config = dict(
    dataset='made-up ball-and-stick molecule models',
    horizontal_flip=True,
    tokenizer='word',
    encoder_weight_standardization=False,
    encoder_channel_attention='se',
    text_encoder_layers=8,
    text_encoder_norm_position='pre',
    text_encoder_activation='gelu',
    text_encoder_bias='all',
    epochs=3.3,
)
Rows from block 3 of the text encoder of a small contrastive image-text model, named by matrix and row number. Rows with one number belong to one neuron. Each number is 200 + 30 x the weight over its row's rms, rounded and kept within 0 to 999. All counts start at 0.
After each neuron's rows are labels from the 100 texts, of 14976, where the neuron reaches its highest value: "tokens" is the input token at the peak. Only what is clearly more common there than usual is listed. The data: made-up ball-and-stick molecule models. In brackets: how many of the 100, against the usual share in percent.
# fc1: MLP up (text_encoder.blocks.3.mlp.fc1.weight, 384x128), inputs 0-127
# fc2: MLP down (text_encoder.blocks.3.mlp.fc2.weight, 128x384, transposed), outputs 0-127

fc1.113,194,245,197,164,151,207,160,175,219,191,240,166,220,237,180,128,195,175,241,217,184,208,234,219,172,197,203,198,227,181,206,211,207,204,208,249,174,223,240,188,244,210,197,235,160,201,194,210,172,178,210,242,185,231,245,142,194,186,162,187,253,178,187,196,152,211,217,217,253,197,208,148,207,222,245,218,247,201,208,214,254,172,152,206,163,239,161,218,208,186,194,188,192,172,245,179,230,233,249,223,248,170,239,218,176,200,155,205,185,227,274,170,251,188,172,170,222,233,169,186,259,198,238,176,182,221,245,228
fc2.113,194,191,181,230,254,171,205,187,181,200,161,260,177,172,209,236,179,250,174,245,196,223,155,165,208,215,228,199,193,213,234,165,174,210,169,175,264,216,185,211,193,189,203,140,250,205,192,266,224,179,198,179,201,148,122,237,187,208,243,191,145,236,233,220,230,198,236,163,179,177,204,223,208,194,182,177,182,235,222,177,204,209,230,147,266,159,275,206,193,168,202,205,236,193,172,239,204,198,172,187,196,197,150,197,178,193,223,132,187,216,141,188,211,219,197,219,156,180,220,228,209,213,154,211,200,193,158,211
tokens: "white" (87 vs 4.6); "-" (13 vs 1.9)

fc1.294,228,176,196,211,211,188,167,130,171,210,205,194,174,189,210,213,153,180,243,246,221,222,196,145,207,184,215,204,160,185,178,213,194,160,196,245,165,237,186,221,188,213,191,229,222,195,176,189,138,201,131,197,217,184,206,146,194,184,169,164,188,223,267,212,167,167,131,180,238,165,211,167,181,247,196,212,170,206,154,254,234,219,180,217,225,223,209,159,215,156,199,175,226,250,165,168,208,223,182,213,239,285,166,218,203,233,214,167,211,172,216,179,172,163,205,172,228,258,153,159,195,232,190,184,212,207,169,219
fc2.294,172,238,210,223,215,180,254,257,201,181,185,203,227,217,177,210,185,212,188,166,217,163,134,214,192,214,168,210,199,208,164,166,204,216,165,184,218,204,195,173,196,205,199,170,126,220,206,205,218,194,265,201,185,253,181,218,164,166,264,211,175,113,190,207,196,181,229,254,187,218,221,198,170,213,226,161,228,194,235,215,173,213,226,218,207,238,201,250,186,244,208,161,151,197,246,218,198,218,237,210,162,158,253,184,153,187,129,209,191,131,210,191,226,160,195,257,149,178,219,185,184,191,197,247,217,198,191,227
tokens: "purple" (100 vs 1.6)

fc1.25,186,257,185,230,209,262,165,188,231,215,237,196,222,204,219,254,173,165,198,172,144,188,207,206,187,194,186,223,181,228,229,174,182,182,219,193,232,216,189,181,199,224,259,218,131,225,244,205,129,153,194,229,147,218,194,185,182,146,187,201,242,188,242,190,204,240,201,171,214,196,184,212,190,241,217,215,228,173,169,219,149,146,147,213,151,158,203,199,200,238,192,173,166,188,192,223,265,154,172,191,198,147,155,209,217,231,158,169,218,258,180,216,167,178,237,181,218,172,199,193,213,216,214,203,147,247,186,185
fc2.25,154,190,200,181,211,127,231,221,144,226,178,174,188,177,232,215,229,210,218,227,177,178,153,197,179,175,189,145,185,205,151,226,226,200,231,198,126,198,215,217,218,210,156,235,232,186,171,233,228,251,185,208,242,157,199,216,215,248,203,234,180,203,229,204,209,213,235,187,181,151,249,175,203,201,172,183,163,228,217,203,266,210,309,184,202,200,198,181,200,155,191,230,190,177,203,181,117,232,206,239,220,202,218,189,160,204,257,203,169,194,191,195,204,212,173,268,200,242,187,210,220,192,157,195,205,175,189,217
tokens: "white" (80 vs 4.6); "purple" (20 vs 1.6)

fc1.354,140,177,205,181,193,199,255,213,191,232,205,201,209,180,188,263,206,215,253,232,217,205,227,194,140,188,216,203,200,195,207,192,178,243,223,211,231,237,140,212,188,224,213,195,183,244,199,203,169,254,233,161,220,212,224,171,274,189,184,195,187,182,259,206,190,212,200,204,200,189,258,159,230,243,214,181,185,284,228,239,244,202,153,256,194,256,158,164,225,222,240,224,212,232,155,192,168,205,187,239,172,203,200,189,167,218,215,204,209,179,241,224,197,164,205,201,238,230,174,162,136,213,203,185,233,174,183,255
fc2.354,219,177,179,228,218,217,167,172,179,140,202,203,229,235,216,176,179,178,160,224,196,206,184,165,235,195,222,260,205,228,190,238,177,220,243,178,183,220,233,241,230,193,270,204,201,217,207,233,151,140,257,249,207,187,186,207,160,218,229,146,176,186,206,230,186,184,154,207,182,186,189,182,192,214,178,237,209,195,270,199,184,190,208,161,228,188,255,195,184,204,195,163,204,201,232,180,217,128,208,189,178,198,199,194,233,217,228,158,117,99,168,181,213,207,212,182,209,217,198,269,180,213,230,201,182,173,190,233
tokens: "white" (100 vs 4.6)

fc1.95,158,234,199,196,174,161,209,238,159,214,253,254,217,164,204,207,182,228,164,216,171,205,163,227,171,139,168,237,269,207,201,225,234,171,210,196,166,145,172,224,184,189,137,205,180,160,233,199,150,174,172,240,190,190,250,152,208,196,215,211,173,232,216,208,243,193,191,157,208,219,194,142,199,192,208,164,178,199,197,161,197,152,186,149,242,153,167,215,200,247,201,183,214,140,204,202,192,192,270,180,234,180,214,195,227,158,196,241,215,201,176,223,207,177,214,269,164,201,224,201,171,193,211,215,195,255,230,196
fc2.95,246,182,198,166,222,226,214,153,218,161,134,143,197,225,197,228,222,158,236,205,221,170,240,161,236,252,245,160,140,158,147,142,175,216,202,215,227,222,219,184,212,199,230,175,217,239,157,204,255,186,177,162,188,202,167,205,188,219,194,188,261,174,207,210,174,253,219,212,191,188,232,219,158,209,203,250,238,195,194,240,204,244,188,229,216,254,224,176,192,177,216,208,189,259,205,200,188,209,149,209,190,240,169,198,158,247,206,166,172,201,218,173,174,186,183,156,254,235,189,199,215,193,203,172,217,151,189,163
tokens: "purple" (100 vs 1.6)

fc1.99,143,176,144,221,216,177,226,221,193,214,211,220,135,211,156,249,233,192,207,168,215,176,203,175,136,188,220,231,211,247,190,195,175,226,243,245,143,215,192,249,216,213,228,198,234,160,219,188,122,175,209,224,173,200,239,220,228,211,148,217,159,192,278,185,232,242,190,204,183,179,232,185,172,265,219,194,191,211,211,176,232,183,152,207,248,182,191,138,177,232,195,179,187,162,197,202,158,187,221,242,176,163,195,167,167,208,219,244,181,172,237,166,172,171,190,221,220,211,158,202,172,194,195,200,197,224,213,161
fc2.99,252,219,227,213,158,170,100,209,201,177,191,213,270,192,189,180,155,236,192,236,136,223,145,173,251,215,229,152,175,167,208,231,212,191,188,202,220,217,197,197,223,172,185,213,209,225,190,204,224,205,211,158,210,214,162,210,175,203,213,166,226,214,139,197,144,171,235,204,242,238,171,196,244,155,148,247,232,227,204,216,211,224,210,218,135,176,212,221,220,153,214,197,185,206,224,213,249,209,174,140,197,208,196,216,210,200,201,202,183,184,163,282,200,219,220,178,219,182,234,218,265,191,202,203,196,171,184,232
tokens: "white" (98 vs 4.6)

fc1.288,164,206,189,221,187,225,207,214,192,200,228,198,151,146,163,251,196,179,230,147,195,151,146,213,250,214,206,152,205,159,217,193,180,255,225,248,223,193,164,199,244,179,226,209,165,203,204,215,236,243,223,209,248,157,235,179,140,222,281,180,223,158,214,175,224,215,227,214,158,181,169,178,168,209,194,265,177,184,163,204,166,182,200,193,233,178,240,200,186,214,179,207,214,211,204,203,219,153,174,156,207,213,217,216,172,195,207,196,249,245,154,152,169,197,184,199,221,212,162,162,213,141,257,193,229,230,215,228
fc2.288,187,248,201,184,197,187,207,156,207,207,189,194,247,298,255,166,180,232,165,227,199,206,194,200,169,192,209,220,201,192,189,201,176,176,183,190,210,180,161,157,163,189,179,161,198,163,162,235,180,203,160,191,175,213,196,182,236,214,212,172,184,224,229,188,154,206,234,159,197,222,191,265,266,247,191,162,213,256,239,161,220,196,224,170,137,186,211,198,179,174,154,185,203,180,153,196,191,227,235,188,201,175,226,171,181,226,255,145,214,197,249,234,252,214,188,232,157,246,165,203,209,244,156,201,159,184,178,235
tokens: "eleven" (97 vs 0.6)

fc1.32,163,208,215,146,228,207,180,127,141,152,178,178,206,186,159,185,189,161,179,250,198,226,228,203,147,183,210,187,190,192,214,176,150,178,210,192,190,162,127,205,146,166,198,127,210,233,174,242,208,215,189,234,170,198,212,150,223,242,174,233,176,238,217,177,214,200,174,224,163,159,200,185,190,239,216,236,181,238,128,182,208,186,228,205,195,216,224,178,224,207,204,215,173,183,157,194,159,192,257,202,201,210,164,213,231,177,195,211,162,247,207,219,182,183,173,252,160,209,145,215,162,229,233,174,183,167,186,164
fc2.32,205,168,200,230,137,156,230,211,266,244,250,204,186,248,227,168,199,186,184,159,235,237,195,208,223,229,174,204,233,196,179,176,267,255,163,218,200,220,198,223,274,214,207,251,201,235,212,199,124,209,228,154,194,168,214,228,186,117,235,171,218,134,180,163,192,205,206,207,208,237,187,209,235,145,168,202,213,190,235,181,222,188,211,181,152,154,200,192,192,197,204,159,226,214,217,186,216,204,151,191,195,180,241,184,178,201,188,204,189,184,197,145,206,203,232,161,230,155,223,220,218,194,198,234,194,250,219,219
tokens: "green" (100 vs 2.4)

fc1.314,201,226,175,192,180,226,203,158,236,186,251,205,236,179,243,233,181,185,192,180,177,210,164,207,219,143,222,212,269,152,206,202,226,147,210,198,216,230,184,233,250,199,215,198,182,211,146,196,202,157,177,213,214,229,277,152,193,173,253,200,145,207,158,190,142,231,204,173,178,225,165,156,227,202,185,176,167,183,182,200,146,256,187,208,210,212,195,173,166,195,154,213,180,226,162,204,217,180,219,164,247,240,191,208,197,200,183,171,216,236,239,244,177,213,202,154,231,190,189,183,245,192,167,157,177,230,277,215
fc2.314,177,214,195,212,186,167,183,181,183,274,157,237,136,231,218,162,213,286,210,196,195,250,170,183,210,225,221,205,191,155,205,172,154,215,170,190,233,220,192,178,245,161,189,126,234,224,231,245,237,227,244,161,204,240,199,189,202,235,170,176,202,223,199,217,227,224,237,221,167,186,189,177,203,202,197,234,240,220,211,228,232,170,228,187,185,147,175,186,167,196,183,180,158,173,158,230,218,239,160,201,230,141,188,182,188,212,220,177,152,215,185,261,205,188,186,200,143,177,145,161,207,191,212,198,249,179,190,211
tokens: "eleven" (100 vs 0.6)

fc1.180,216,214,189,169,172,126,258,138,215,161,204,249,283,198,201,238,203,169,156,213,181,136,196,222,122,179,213,231,214,204,202,189,233,186,227,141,208,250,158,215,243,178,160,217,178,173,169,186,217,186,248,166,220,194,234,250,222,225,209,209,193,222,168,123,185,194,204,206,161,199,191,238,244,237,194,209,176,163,235,227,165,188,202,180,205,222,165,203,182,212,176,192,219,187,211,208,230,192,226,217,211,180,224,168,167,217,205,173,182,195,192,196,213,199,178,204,150,172,201,184,225,217,262,205,176,215,129,223
fc2.180,198,225,234,206,217,238,133,277,175,246,188,172,159,165,244,155,186,248,213,180,181,240,170,184,257,204,199,161,200,193,200,171,170,194,207,243,196,142,227,137,207,134,190,146,223,212,234,210,184,198,146,243,178,199,201,177,171,207,192,191,200,203,253,255,197,192,196,198,238,216,163,169,147,186,249,203,225,220,183,187,243,205,200,247,169,239,216,176,223,217,223,203,200,222,201,178,206,212,181,174,186,192,193,224,267,206,189,204,229,210,198,218,184,154,197,230,241,232,197,186,207,168,168,159,232,169,272,209
tokens: "eleven" (100 vs 0.6)

fc1.140,194,264,141,231,174,209,217,216,173,199,185,222,215,202,184,156,172,228,193,202,182,188,251,198,227,182,234,153,167,200,175,201,236,226,162,279,217,219,214,187,180,198,162,215,194,204,194,217,219,185,169,196,197,204,230,251,172,160,161,211,194,202,188,230,205,225,183,175,204,170,170,149,193,185,187,162,209,200,233,200,221,185,207,185,159,174,161,219,240,257,235,216,258,221,199,153,216,271,223,188,121,204,184,254,191,180,207,205,220,238,240,175,259,214,250,220,242,173,165,158,223,160,199,260,207,162,215,238
fc2.140,176,190,215,187,222,166,179,190,246,239,187,212,187,171,223,277,204,170,195,227,236,214,165,210,201,189,184,226,223,208,210,196,155,195,218,142,194,179,195,221,245,198,213,205,174,217,203,205,172,195,221,190,210,253,192,169,190,227,248,150,196,222,241,195,184,182,269,238,174,246,206,216,166,265,194,223,194,209,209,227,155,238,197,196,245,232,256,209,159,135,184,221,129,232,227,217,159,180,196,212,278,195,197,140,201,200,213,205,182,164,160,247,148,176,149,190,184,245,209,214,158,207,205,151,200,199,181,201
tokens: "eleven" (100 vs 0.6)

fc1.62,191,232,174,179,183,221,171,238,155,134,128,182,188,198,232,167,229,149,204,207,196,194,178,269,177,176,176,185,223,179,167,171,223,163,232,224,182,205,221,197,195,197,168,182,169,195,235,203,140,212,200,180,209,170,216,231,232,210,173,210,202,222,223,170,223,164,231,185,186,252,201,198,208,164,221,192,209,214,221,203,234,198,229,233,240,224,169,180,229,229,268,209,194,317,199,238,218,216,211,251,179,185,215,213,194,181,138,230,221,269,206,168,177,195,177,184,224,205,185,199,213,220,197,146,180,257,185,247
fc2.62,205,195,140,224,212,203,171,210,185,174,201,188,219,157,221,210,228,123,207,169,179,191,217,194,213,175,162,189,234,193,223,201,214,123,246,176,143,184,178,185,188,217,184,184,218,173,194,177,163,223,200,214,265,189,194,186,240,173,167,177,219,221,186,207,202,142,201,190,186,241,189,237,179,196,226,155,228,196,177,188,228,226,230,207,209,206,172,195,208,232,246,183,191,288,177,217,176,191,193,233,196,197,143,239,218,204,207,231,223,201,175,158,165,140,187,249,269,245,213,255,185,238,210,177,174,254,141,241
tokens: "yellow" (100 vs 2.4)

fc1.277,136,242,218,189,223,163,210,161,169,158,250,249,215,137,230,197,218,205,215,156,252,179,213,240,168,188,186,161,253,182,161,234,246,206,188,236,169,182,186,218,278,207,237,202,182,221,185,210,174,191,190,158,190,245,241,188,221,234,212,171,211,156,203,214,168,221,216,204,169,181,171,176,138,235,220,188,178,176,230,190,203,240,174,239,184,197,148,209,175,197,201,201,164,198,236,241,167,195,202,180,158,217,181,216,175,159,239,145,228,243,231,191,201,171,169,146,193,143,217,219,211,225,228,226,200,230,167,197
fc2.277,184,209,167,228,191,198,149,208,164,270,153,214,214,266,209,201,157,266,215,228,209,232,200,192,219,201,228,213,190,150,187,195,129,180,193,208,251,216,148,124,206,177,185,137,240,218,211,207,233,214,271,193,168,223,216,229,169,206,168,202,162,227,186,215,225,223,237,197,204,208,186,211,235,196,210,251,220,213,168,195,222,187,225,197,251,179,179,164,183,168,143,188,179,181,147,186,222,245,192,197,237,147,210,200,221,214,177,204,201,152,189,215,220,180,160,221,220,196,157,154,205,198,219,209,229,144,223,236
tokens: "eleven" (100 vs 0.6)

fc1.199,221,233,182,211,195,169,211,173,238,134,239,217,191,212,185,153,183,227,195,226,182,232,195,250,203,228,166,217,174,208,195,215,204,189,183,224,177,240,190,199,236,200,204,235,161,199,198,232,243,220,212,163,194,192,248,193,296,186,236,201,252,164,206,109,184,152,181,180,245,183,205,227,148,173,184,172,163,225,244,182,216,231,204,176,179,213,197,275,204,165,239,222,252,214,163,213,209,210,231,230,207,186,184,188,212,248,188,165,178,240,196,220,202,225,171,243,206,202,228,175,199,186,206,275,173,230,181,153
fc2.199,220,207,211,162,170,217,205,164,161,228,147,195,193,197,299,204,185,204,144,151,201,213,208,150,200,151,212,200,262,200,221,233,191,253,229,196,228,196,221,197,209,218,191,197,210,194,208,234,138,181,168,248,187,184,231,198,134,197,199,234,214,215,183,262,218,255,214,218,172,196,254,131,267,209,230,211,224,203,200,179,171,171,235,203,231,183,234,150,190,247,155,189,177,192,231,177,174,157,171,192,211,193,189,195,175,163,204,193,202,205,178,161,193,173,214,167,166,204,194,261,223,193,221,153,235,190,221,199
tokens: "purple" (100 vs 1.6)

fc1.72,208,228,189,190,178,198,241,143,184,118,217,160,223,212,213,237,236,217,197,202,221,210,240,220,198,203,187,208,168,236,173,166,197,182,167,221,251,235,141,230,265,165,221,201,168,213,133,230,263,207,200,178,206,178,154,161,174,196,239,230,266,175,185,223,268,190,199,198,189,195,225,248,155,225,178,215,208,184,202,204,183,169,153,219,145,192,222,206,164,252,227,175,196,182,169,241,250,222,210,170,133,158,209,189,238,160,157,193,222,188,189,199,194,166,204,229,161,222,206,198,210,202,176,197,228,194,208,212
fc2.72,161,150,211,218,208,197,166,265,255,267,175,207,180,203,166,195,182,207,205,195,153,209,160,215,189,233,205,192,221,171,242,220,236,234,246,224,165,182,227,195,153,237,149,200,249,204,195,146,171,186,181,190,155,196,249,246,229,227,195,170,184,227,219,168,141,217,162,183,227,216,195,176,189,141,208,218,168,179,211,222,202,215,234,184,235,235,182,172,207,164,164,240,189,191,181,149,141,233,214,184,253,180,207,189,187,214,206,191,247,219,218,187,150,236,178,197,209,194,176,205,225,267,209,262,164,176,227,208
tokens: "purple" (100 vs 1.6)

fc1.153,225,197,184,173,150,196,190,209,178,174,246,184,214,159,218,194,222,195,182,198,202,254,180,201,166,156,187,167,182,177,205,221,234,216,210,246,182,268,238,218,158,198,185,207,234,209,203,209,213,187,247,180,176,182,187,177,207,202,200,215,198,182,170,262,172,271,248,221,213,208,179,176,177,195,202,169,179,275,246,198,154,218,221,220,167,268,192,253,205,124,168,203,246,180,149,157,148,209,198,164,198,212,219,228,263,214,266,228,194,247,210,247,177,204,193,171,208,197,206,203,243,168,184,226,208,229,186,182
fc2.153,198,224,217,200,198,208,211,167,203,230,171,216,203,246,229,245,179,225,188,167,222,207,217,192,205,278,199,249,233,242,204,179,167,184,163,184,197,142,171,186,216,209,241,182,176,165,175,213,159,202,186,191,191,232,246,175,184,189,161,211,210,224,238,221,280,167,166,202,145,220,202,195,206,169,216,290,182,194,195,215,196,199,202,148,216,145,196,178,219,270,222,182,144,226,198,217,195,234,207,240,228,231,207,150,149,258,153,169,248,176,190,193,200,197,214,189,169,179,209,184,177,262,235,204,162,175,192,213
tokens: "purple" (100 vs 1.6)

fc1.11,132,178,161,229,162,177,254,190,163,148,189,214,218,227,193,173,186,248,163,208,170,227,173,198,228,183,175,200,181,220,179,217,190,170,140,193,172,176,148,222,175,220,195,193,152,176,200,244,251,263,191,243,174,226,168,199,165,204,181,148,182,193,184,212,130,242,200,194,217,167,220,247,178,219,221,200,179,238,242,144,210,225,184,195,227,204,241,235,165,178,181,211,182,190,193,187,239,178,278,163,252,227,216,238,187,235,202,171,205,202,223,226,226,197,201,220,138,222,190,220,185,227,199,167,250,172,193,175
fc2.11,213,222,262,151,164,221,203,212,215,191,242,207,188,157,169,188,250,155,262,160,194,181,207,249,240,191,261,181,196,179,206,172,242,253,228,247,215,210,190,187,218,162,198,182,197,203,215,179,170,210,190,187,217,182,226,208,181,166,199,197,218,178,216,167,267,183,173,209,189,201,240,179,194,162,221,187,209,169,136,242,182,170,192,202,167,230,160,181,271,208,219,227,221,246,235,178,205,266,176,247,172,201,194,190,216,170,184,233,267,219,173,159,133,205,192,210,237,176,235,196,246,189,184,190,147,196,221,194
tokens: "green" (100 vs 2.4)

fc1.289,172,244,146,214,184,177,186,187,210,241,236,163,182,176,207,118,203,145,202,152,195,215,203,187,167,169,202,219,137,211,254,190,187,235,221,254,240,174,156,174,155,179,161,220,175,255,175,213,200,191,169,224,228,184,207,197,150,179,144,229,163,204,197,196,185,236,251,206,203,164,177,175,161,171,174,153,227,198,237,148,203,224,225,143,259,210,195,230,161,177,194,179,195,205,199,182,158,192,200,191,225,197,280,232,172,164,165,207,227,215,210,228,235,204,227,176,216,196,209,198,163,224,235,171,212,222,213,204
fc2.289,226,217,217,180,249,243,224,171,171,236,234,235,223,196,207,209,184,245,185,227,196,227,197,237,183,151,179,242,242,190,219,206,208,201,123,168,232,221,205,225,213,215,200,184,168,165,181,261,240,209,179,179,208,222,200,181,261,211,203,153,228,234,180,167,242,205,220,201,120,155,204,228,187,214,164,189,184,147,186,176,175,151,166,209,169,201,245,214,212,180,176,193,139,196,240,191,266,228,185,140,208,242,159,215,204,184,206,146,174,208,250,216,236,250,243,203,178,214,174,217,192,178,207,174,189,185,159,204
tokens: "white" (100 vs 4.6)

fc1.54,178,237,181,213,145,208,126,184,221,209,222,156,207,160,277,211,170,201,216,188,167,188,185,242,160,140,152,231,183,247,188,228,204,223,211,241,202,268,247,226,211,240,176,199,209,222,195,191,244,154,230,171,225,220,208,149,170,188,204,177,228,183,217,223,193,268,228,215,166,246,220,195,185,204,202,199,195,201,215,186,182,225,202,209,169,158,170,185,166,186,175,158,233,224,233,191,233,244,232,201,192,149,229,196,245,217,181,166,145,208,227,180,202,237,205,122,216,217,188,166,234,189,191,201,217,229,232,171
fc2.54,184,201,204,146,226,196,249,188,165,141,137,202,148,213,176,251,162,197,208,241,227,183,224,155,215,205,225,195,170,191,211,193,162,180,227,169,185,163,171,167,183,224,192,196,205,209,217,252,173,239,145,201,187,227,214,189,234,193,184,200,173,211,192,229,199,207,175,148,222,151,189,230,189,169,239,211,181,187,172,203,221,191,193,210,264,231,234,229,197,218,229,245,168,185,203,230,190,156,200,178,235,218,165,200,112,175,220,243,233,197,185,263,190,135,151,260,155,251,190,240,170,185,194,210,212,179,201,220
tokens: "eleven" (100 vs 0.6)

fc1.176,257,199,158,160,159,222,165,144,185,167,167,220,193,119,216,192,174,231,145,160,189,211,224,235,128,125,191,231,183,245,191,218,204,221,266,202,199,230,186,221,137,206,162,173,146,179,207,225,236,235,189,226,182,185,256,212,238,244,241,206,221,203,203,220,198,274,235,208,204,153,209,160,199,201,180,202,189,236,195,187,145,208,191,200,183,181,202,233,228,177,202,221,203,199,169,212,170,200,207,217,197,161,142,225,199,195,173,246,213,182,202,230,185,200,239,182,195,190,160,167,205,194,178,189,195,173,152,204
fc2.176,160,188,264,200,233,191,226,210,174,248,199,203,195,273,208,211,213,177,171,190,201,219,210,169,236,224,205,183,194,195,170,153,217,204,190,190,154,195,221,223,264,164,255,212,200,202,187,249,110,173,201,184,185,221,204,191,177,134,166,173,161,191,249,213,211,159,146,133,211,252,185,201,190,189,236,222,203,174,211,190,247,224,201,183,217,229,201,145,177,200,206,180,204,177,217,191,187,196,191,236,217,213,225,175,195,225,211,129,229,255,158,167,186,193,141,223,192,197,224,265,151,207,224,212,192,228,240,191
tokens: "white" (100 vs 4.6)

fc1.371,176,214,191,178,181,177,165,161,192,204,191,177,220,192,184,184,196,243,181,219,195,212,151,225,189,195,129,134,208,167,199,213,181,253,193,156,229,200,159,162,227,217,222,266,165,155,174,174,193,173,194,205,196,185,184,207,222,232,218,186,232,238,155,188,238,176,137,140,167,217,150,186,252,184,186,173,165,170,139,205,216,156,178,200,221,254,222,160,230,206,204,241,215,180,217,231,222,171,192,202,215,265,198,174,274,204,216,179,232,213,206,198,215,172,230,263,173,226,221,167,209,180,218,158,192,169,159,194
fc2.371,210,208,200,186,199,237,205,281,229,202,204,215,169,200,181,226,203,163,187,212,173,177,230,214,211,237,241,225,199,209,200,191,190,174,224,266,204,186,193,218,175,201,189,158,245,206,256,217,224,252,165,230,234,180,217,210,205,172,154,171,203,150,223,244,156,249,198,229,194,176,234,197,136,207,240,196,219,216,252,196,204,234,200,208,224,179,173,227,146,179,176,183,155,179,213,178,157,217,223,185,176,144,204,203,183,205,183,209,200,210,219,238,177,225,107,97,222,180,223,217,143,219,201,217,175,229,215,160
tokens: "green" (100 vs 2.4)

fc1.339,173,246,147,191,209,215,222,250,176,170,193,154,166,185,177,202,226,241,177,145,167,213,174,134,190,204,236,187,170,185,155,214,213,198,190,225,245,159,181,256,226,261,246,184,236,158,192,215,208,261,178,232,166,208,224,168,229,171,227,209,213,235,223,223,191,192,250,204,240,216,257,215,164,223,178,156,213,205,214,208,208,145,231,228,178,239,217,167,249,177,199,184,193,178,218,194,252,215,198,169,173,187,162,218,165,148,181,199,165,164,201,202,230,179,167,263,160,215,186,226,195,233,207,213,201,224,191,253
fc2.339,188,188,186,195,150,196,175,161,166,199,240,238,215,215,251,188,166,146,198,211,232,209,227,272,185,196,172,191,256,223,230,138,204,179,198,198,194,207,208,145,216,164,160,204,193,241,190,178,168,158,200,201,196,200,205,244,237,226,216,203,224,224,200,185,233,202,156,206,169,149,165,166,176,173,237,201,163,227,197,173,221,232,160,146,205,174,199,212,170,238,227,186,214,239,183,191,112,222,171,253,206,241,266,194,223,241,180,240,195,205,173,216,146,201,230,134,216,174,191,144,177,206,185,193,198,224,176,191
tokens: "green" (98 vs 2.4)

fc1.179,216,152,155,237,169,225,184,168,210,263,219,237,209,175,249,177,197,191,174,249,176,239,187,219,201,195,192,201,209,190,228,215,288,221,205,126,214,240,187,222,172,214,207,239,181,191,191,187,195,197,177,222,175,186,224,189,234,219,203,218,239,239,174,217,194,210,173,191,142,265,148,189,205,166,171,226,189,191,213,133,182,235,211,155,185,255,195,229,250,181,153,249,224,232,231,227,213,243,200,183,254,183,226,241,225,230,257,212,158,202,166,214,234,208,174,221,218,262,187,209,211,200,175,202,197,185,179,216
fc2.179,199,232,236,153,207,192,212,256,187,105,180,186,196,207,145,265,195,221,218,199,235,151,211,182,241,221,222,213,193,217,184,241,101,178,213,250,198,175,185,157,216,168,205,182,224,214,214,177,217,241,163,174,248,183,201,211,193,198,183,205,210,171,191,250,203,203,196,218,266,159,229,203,213,175,210,205,182,207,176,234,175,195,165,248,200,175,208,189,207,218,224,195,176,172,202,172,160,170,183,218,142,247,177,210,172,190,139,195,246,235,255,223,170,222,223,154,191,165,217,176,192,199,222,191,238,187,251,176
tokens: "yellow" (94 vs 2.4)

fc1.29,152,169,134,195,149,164,226,162,181,208,180,237,233,214,167,190,198,175,217,195,190,185,177,150,184,176,182,133,241,209,196,207,138,182,237,204,154,252,200,260,185,201,183,190,164,177,183,242,142,184,200,160,170,183,217,184,178,180,251,196,160,199,255,188,180,182,173,192,196,203,203,160,224,221,159,207,203,213,191,177,268,139,128,197,168,178,183,174,179,189,199,177,181,209,177,180,232,197,193,205,197,140,197,187,144,202,191,216,235,192,123,186,166,141,204,201,181,198,198,205,196,208,193,223,174,157,181,243
fc2.29,232,168,229,217,220,251,200,183,215,135,233,248,201,205,178,206,157,238,222,228,190,199,215,187,223,205,251,238,226,211,199,243,167,224,209,195,231,201,217,206,249,201,225,176,171,174,204,184,189,188,170,195,249,211,195,208,180,207,201,147,239,157,153,202,173,199,225,170,224,186,179,198,141,174,179,229,236,175,215,194,109,199,174,211,180,209,175,204,171,222,229,201,205,218,216,162,294,188,210,161,166,241,213,226,221,151,195,143,172,202,164,217,253,231,215,195,217,217,271,248,180,183,179,169,191,156,152,206
tokens: "white" (100 vs 4.6)

fc1.97,193,204,221,228,202,218,202,172,175,191,184,162,160,172,201,159,205,157,224,172,160,233,262,225,170,187,191,193,192,155,160,217,158,173,192,243,237,175,194,208,219,208,247,235,232,218,189,258,183,230,234,202,204,152,244,263,202,259,259,187,225,165,232,221,142,228,195,247,174,194,245,232,193,204,223,205,224,182,187,203,157,188,197,225,179,270,189,189,194,168,197,180,189,208,220,203,226,151,228,151,162,224,199,201,197,186,155,187,211,177,200,219,220,137,187,138,229,202,243,164,163,223,220,177,194,193,133,230
fc2.97,228,186,170,195,181,216,200,206,187,211,269,259,238,204,202,200,201,211,178,192,205,260,165,177,156,223,191,203,192,210,228,162,266,218,199,221,205,215,189,189,202,167,160,195,218,214,187,253,184,208,198,206,204,240,208,153,212,189,158,188,199,254,187,202,280,210,244,236,209,169,134,178,174,181,175,153,187,160,202,198,279,222,191,130,203,173,185,192,174,179,175,235,167,212,176,187,210,248,214,217,247,205,196,199,160,209,193,212,208,218,178,208,180,291,231,231,182,196,138,193,194,173,212,204,170,196,205,119
tokens: "purple" (100 vs 1.6)